From a checkpoint of a small class-conditioned image diffusion model.
Data: trained on rendered scenes of toy objects such as cars, trees, mugs and chairs, 15.2 epochs.
Rows from expert 31 of block 2, named by matrix and row number. Rows with one number belong to one neuron. Each number is 500 + 40 x the weight over the matrix's rms, rounded and kept within 0 to 999. All counts start at 0. Numbers have three digits each.
# up: expert up (model.blocks.2.mlp.up, 32x80x160), inputs 0-79
# down: expert down (model.blocks.2.mlp.down, 32x160x80, transposed), outputs 0-79
up.4:468442555554447370530510508610478528505525477510492531491473511476563510514561536438534513448503543509507485449534531484483506517531364527464461524470477448468550482389501537552482582480527537505441489486514533403515501516533490508496513552
down.4:478582529426455521409462489470477589461484469501506518475545472479491475498533454513551435461566493456482486436507506515487534486528528534479586477483507484527507571528477454489434582545490470426453568541490435485436438469480479494535518524
up.5:462507509502550480470455470516547467460549522548436455464444573503509485472533521429473482462554552519517496435510510508525559458483480459547501447478556501483534465495497554541445479530498501475470450609526444485532411453528449418546435520
down.5:509577378504449449470482495492454509538463479454582572460459466553565503499545586480513502442543489577537589583534460465484533477444472467496479522526457441511491498541537518482532503478508493460500565518443465536527498558508502521573489470
up.6:443520529576456532522493526503523490457483553522505484544461518550505484514471524496504478502500531516521526456512495553495468438465526446470587512478477513528574512556518491564455437470507494477533471513485562506516481490479486496499535470
down.6:457431435435569494491506539522510505407523511462517555517505489478465489512550475454506492472491520515511578571466527404506496527506539550506411519495520506460537477539512528491556508508471519544508492508523412486466533475468480466489528472
up.7:464594492552513492476487517529467502490491445484523522486555423450471439482510465493510506542438469551484371480492500520536535505442533445504508531521433451520439491519440490554462491421512501483580395560523489429485514477495486471494462423
down.7:483556532530535529545436532538540511496546444538545430516439536476549546577496499479526431556561487443473372541452514454522541443476466513539403487481461485487562514508450520461549478503488513517565491441509479450561453466467528488511518457
up.8:478523524488553521426491439464524459512520508507477494462550503494533475614509511464570417502515454507537466460485435461487512480494474471486424520544505525504439556550565491581508552581495553524497489497408576468486543521552490518413476509
down.8:536477547514429439588497440530565568513468473517569513488436476487468515437520501565544520493437454490494405593496449508504553502523579587496608506533480600463526477504519519526501515452510525535487516472492454503509503519572469518510550488
up.9:450473609436489509515504527523549444464486521506489469502458494475495505587538449464402505534532461453550461550511516529481501480480477504487535520470486564551541485515567469458451596561504460570427471416514540491522453492492436523561506433
down.9:533478436479446462470475511498548535515502549532506515528463541476493461530525467545442513523450481594516475466476451484507475457530470459445449524481516552492483490514567455482527414485485430465470412472445451493500499514505471574496480535
up.10:503429413470464479464477485536505508532559490528502505505474518531471531503498451514526452487519469537505450438505502480508439491474502410452543477552541554495428511547445514528600542394536461408512515454519538513530530522470496488538477463
down.10:479480501549548471557451578493527488562478480482451503453534518498504510488542452470551515495555483500515433505539455499499426520501409527473378468539520486515478468530394516496488505471551518532567470481525463517503409476465520484531470556
up.11:464447482525444531486605453536526560473527505468446498485497400474491556586475503416506440502489486509526469532582455473500547483434467508502490477463439412550480483482541578564536461553493583527537518510491492530555452442467523509503498462
down.11:527616477520501450546518452533492537496503528540491580582541472515558413533485457448477375459502558524504477542511554449519499500430508548451489495477508499450507521456432501513544492506547429458523501481457507495534500456491505501483515463
up.12:576486509485392491514463526526512511437462522479528461516518471484537468452510451494539514495519522528540469470529476498453530401490479492471504499518473543529409534482548508504506461494438519518462506515507520473524442515553483421494461505
down.12:589539528443539453482545546484552440460523538507513516519477491517500505487470497492521424496522486521506450532529476470501493568503482509464529540460488457500466468507522531532479401472501455524506528488416494499493534498519544433501504514
up.13:479584532511409527266548379500512642469505422407459542467538595455408415578513480429568487494500494574520515513537538441625549460465428433421514437367363515496556447514586458522563470507599327373603564495529507415353611471539551560374434444
down.13:438461510546405535324468599464488482520519532403462550500499565468435495492506485429534467434489513551469457476439486407557406429460454422528573561585592475495488426506481484484515538529540642432420461517508489552418559493493485435375524509
up.14:428485542459489519505499491534468479490539515496507552527488516473520445425476469531511466514548520445565491471537490449453493513494482456484525534524514460513523492491461523565556529492445472469440454582456511493503491509569480502492510524
down.14:468497502454468433481543519534487553497510463468516434486517475485504521504535543441464517490538501510483466556546447474494556471505496518510522462511475412551526511514448499501441523470524425526531468394413448525494551549535488515530544455
up.15:452442568480533488459479450513570469452501447505498477513499482518446448519553529519477539488465437510515567487475496441540564528486498475523391505440419489506520508478576490516514499462483514470573503567490421463529413512521524581506538504
down.15:522521414506467489488498453517526556485486475494477535516549493482504581494468509458536504538524480437494549558520529508472560482475456508502612559497495492505500511493576512475474518485502527474581535459463550464441562502540502604463510560
up.16:449525450484510452511515511543587491550520534441500473519521445446484465442459531440464529548481461549593474506501463500485385461478531507557496491465565534547532493535483471538510522527500580507497555536529462528438489538508499466605486483
down.16:518495514442504524482528483535493462547520513545494536484470552534553487489522504537468506552509411471508529468513454496516419553508450488508504480511529525514488452521546518511494497488482518495525560498533536522578517497515484464461460487
up.17:500482453505524518529491504463510584498422526470491541460577519487510505492473509514553481559573550459478473564457491465502502497474463445470503502462494491465581481552487570508529561502491438513453485534533526518516436491508496490500468503
down.17:515528430548523559442480547502583495500512480528432489465476524517478464572470540460547476606463551540509483488505481583500446499516501502465498527520481514515549477577503496499473487445545479495448506467526473498453517456491488572558478489
up.18:509564453463487407493516511532547501469509509527462449471455497423505524522484458440489459506499498406522510553506481572492501484520447534554464510476495525469503456484534525508462473467450507558542468539529487465490500448423505530468458558
down.18:521496519518532539451536457495560495503484567472505510508562453599499468521502547540472527543534518551471519537486497421492544503421557512542549520495527503539493544507541468529585510530450475465536454460525528501549508523466488536515465510
up.19:461445529475576514515536522488564514539519500531542496475467470439460506456418513475519535440484529502555535480446516511502455468472534494502445518426451501534523539432528469506484524516551470423552404505520544500555528508515517517429471492
down.19:507505504558488488502511534525510518488506477408495430434581535416453549511556515501496503473505480462502556478503538465516479508503452499521527510467522461488507500473586495506453486491502500406562517571485470492397476453513471516516461522
up.20:495461515506479477440503496586484564603481476490496495491433478477496475490505439573488514550507591467520466462531511525523471526522523536488569510460497484493515533537532416567494488439446560465494454429497593423419438498424557512499439500
down.20:517467574509487463570466523538516502449474440527508549454583492523511448512527494520491553553483509492474475511530496467491549489577471541469417527515492519495466495571530516519448467614513499527497507508536500499495496514485465511496507493
up.21:459488493535486535556472601520408463400523492405506486445489568540494527461463544503450479566488469486486549457469532519580466509444477485481483469448509485496429530515436450535573521391563497483531458489520593482464470453502521457496479498
down.21:508520487531554582537536566506486568458471524606583445549503510494546496549475477500508475457422521491494493469537509527544450489510479430539435541461519546521553470464373494501484531509496580534522439540496410490542464534502512454453515570
up.22:423533485536466519462521493476443460534497488566593472532477498493524485562497523525512500585557552480477444458477483503531318491494490483509451523525523573481449509458503504510475454500460451486483496529539484481553416453525445449496533524
down.22:481558504504593498617519504535457468507516456466490455566486508575570523420443490484496518473437564558495472492470492523563366490458550540498469554493521652490489463511525456482516474491524407497466525518497504458516544470526463452499526487
up.23:408560532578494502500537500483548492482506583539435517531477543479510503481537472408482499526451549410548483410496566437553570535568462462531474498539464467512478518543513512501571504527538500490502470539504490500473508456483486562436489464
down.23:455587502441503456500517474467468545425527537499503416558573482460475520471504534597477506525442553547513473492486498513478602519461531523531501507502417455493539507462530443535520514535561557453471475448506534521506581506519489466426518549
up.24:542535517434552487512496503546522516513534471552475525461520536498584503504521529503520450534470519524544433457568519444491563508487574577486444520457520560483429488523515503545496539516468500490524470519489564497523464486488500484450566516
down.24:510511469537422545512521490514470390497493493480556489436488508572411511475474510515550534443501547485474481532531511609543575505527446378482514563440523546519419498509495487513501566492548516527508456532446391525521507494482498472536517495
up.25:499479515426419503503549532441542525443492503518474567545480610490426531481407638531455482507455506465534534518492502403501451538611542476548564459499388501482556526525589440539451527450531470494374446534584484482463573516507526414491622458
down.25:486520529404467585511480447434441507470497478537468549444477565502431503467569601502483490527505534494519477489431502469496533568547512538484555531536636599500461505439360490543478493457547575494539550478454455510497524559513440554510404499
up.26:470468519544498519479489578513503498489505523493526521520509476520483538452504581501576560588494432588532410501519433532376527513453473471483574424448521406476511499500471568550458466570504472569482402453566525456479450496419497520429501520
down.26:512501492453434480485485578454473495532469529528501480519480514499541484558483484531567441514463445423471404469488497452626494511538556584450449461525508505502549532499422459500553474481508501443469473558574490465506571542472498580450529509
up.27:479444537553501497558503551507508543517430382511520469534571500435475424514588509500516478488520513564526455555516496465497530437505497507464491453409524524503579464455430548522510479477440487527467510565533512491472502453484536493515449390
down.27:486501459523539505483529434496475529527476438522497575524434516477457481513460494423547530575488455445499542516498497568563498510474545520439481500502532482479522512514468481490510496500473443482475597458473484539505482536450502502507480432
up.28:500589572545478531512496523528432490423488502490570431471492442461548467530496499483531432489464490407514465503521522501517528458535478477465583514589524514487466533485487483565512519539474529551513447543494462480488564550534491511545501545
down.28:504475523498588460486468498505532498418497491527519514465520500529507495475522516502539458509559464507528446476465535527449444522519486533536563479513486504477458493513453487530500556449477492551426512457511451521474550538446494497475531485
up.29:448564472537512520463485442548474463527490471495461480513574502517503550450543464551521513436492543497534471443513464426501429418493469544472532444553486536507442485487475438543466602516492516418482507501539538474523498529520540446528479477
down.29:512487534464513468564514509516416527467465509441580517403490513512456580537533513512524600500508506545499520507531511526511515418521467561473543436488592517490490451529483457478453521474496471494503441496498538498488528466482447451510494578
up.30:389545512474503496489518549482473471461548453529569561571461482547520424494432422451480536502437498446545547519481489456477544469503487477528487430536546510515462521508517555502497510465508528597530527456471551496559482502458456532548460490
down.30:488449495509450497501463480524602477471435474479449508537472516476543466492557449531466454434560486594502540505505488565463540535515593527537592476460459527483493551461513494499476478530477472572513463503587484501487451531445500502512508576
up.31:531509541465418516477519479509494398526498479498587515470540496512493523448498517521499517603577478494492493482478485451449553518495438454517552504584496609534456456476410560515438534486543460535406494558445494489540510514482457547520467461
down.31:499534505441506439513524553441501502477503509477446500403451520565553512419527506519434497559391494509491462498396435540512590443484493480526495534470503533481487545478393436543495484533463435426410504510428550496512491501434463557519470473
up.32:466547460543564522447462490544496504484522520477506500555466481404480478492595498521493471501490535491558541505503541502530477499455419481477499524451457554513470490513536585525531510449506436531463482495454461457510521527510567442554435459
down.32:534477496545537550494516536520454530525510513441545525469476518497430439460517482458466510560541534442483493518527500470499531422445582448510492510498518450487516500392555452521479489425569547477531531489511550502508548522487513438558502543
up.33:421476570501478458467486577482570525482468490507470544437575519515493431504502487531485516494476565531520474432429479507494550524539476577468578567468547446546476575470484480521486456558484520439505514531467524460418512460537528516575455495
down.33:515483525524488393525499479534518583473497500509447499493479485485500522629534506469466495469482519521536489460510483431461562536569403509481494509423474507454425512567490496491509485542499457525490511423474532498447427505559497474451512594
up.34:514464487515437397523520510519555520508537574400522421520475499532525483456588457430513511488506435525467498511484504472565466493471529504464568503453510520492565496519489508464499475545509535536469497476506488495489513493448556485480469522
down.34:582452478487510518444519506487524445521552548591483571520482458456514507497522575521467464479532402482500514502512495465418469502493505516479529460499529464518528559479465520498544512527482489439478539573519498460485560523452544463535498482
up.35:469443477528476525440515469500510498421462479536498487490466497492572460541515547500583527491478445428506495508458531479555500496522481448465479516474526552462486491460439500520494461498524467522468477463501484466487466512492493527532471416
down.35:540456449458570480536499471553514582531535491444490495482468558446491462498511521445576506480559535517469483475513502550458482519481415506492555520513500537520527527494521522495485436470490525484459461505483527507510484509488520567547517455
up.36:503516445483512415503556467547546518525448538521543527563502487565460607460531520568478539507513553453559510481560459486453449486538500518503624548524430475492473509458458492542523517519499555505576522515513479494463520551475532521449498423
down.36:479517469515554489442492449449551457502417454506553445495558485515494607518489510503527535519470558459526480375475519493473531418512455592524558505448477560516579507558495472536424426514504505521499493534489450543521490518495531466477482522
up.37:522506489541486499495467464531536532540482481560472431561531500506489536503464473569441535511478472532465489503485529529506468516479550513520491439474477486488538494435516475520495524574465478517490492524447495419478441490522492476623424472
down.37:455489466475537468481546475491488460510443496510509529520476567533504522535548487465470487532497441518476556457492507486529454517533481498483469435484479527518459449501536513489456435448506491487476498471478477463509434490519495529507412468
up.38:544460473512492517525491456506430444542473537462548510496493597522473446552545494465435463528463415527551520453474492570524490540538462484513446451525543474527509441510522500526475536451541478531475496501494467499483426570447498492506491422
down.38:526507479494543526570502484532477538578488531544505540523500466505522478453448498513498517429466438499515524418522502516570453488521503482459481520511488501502510501483476495514468453479501552499442476504543540524450420458490513487587483502
up.39:484539499484510532497483483482460493492513531493441485495462531510532467536523467491515483487419612455528483463478502426506484495479546546468594463483513488536433443444475477510467446471540504485515465462491533538523499547496483517533511491
down.39:522534438554507466506488460503440527447440509530529542528562460524445604503481533452528479546538650521513474535454523600518465527513489478475437458504492531480473519448514554480532422556484525528518501521523471513483468456475507495482534532
up.40:459450482504446521524529459459510437480529472516471544495562514463458538545500475460500519514517534525503470483589497507524480493443471541447515485531530476482471582538515465517541461500515497468494518492459482498502482503462501501491571458
down.40:436422492507607464475453498499508486525524485483560451478489512599525440438472549489483519481447530439535460515528456532486468513524545496529524499447530428486465442487518510578471507545499512503504528487533534489478482506506496489555513558
up.41:510492584539494422560506444510459483543497471506497446485457467500531572527515529515491469481469514512575551550521472453526387493516475538548499473492528537544532520456497475539568550510524474537432445389539522439512465478465547505515484450
down.41:506424508472479472453512451500454478522449460521512546514563519533480459546483457547476490442499474520479590487485502470461403471487504520530503500435510571499546475494457486503449525440448440493427499475538521480486517498482549556406520470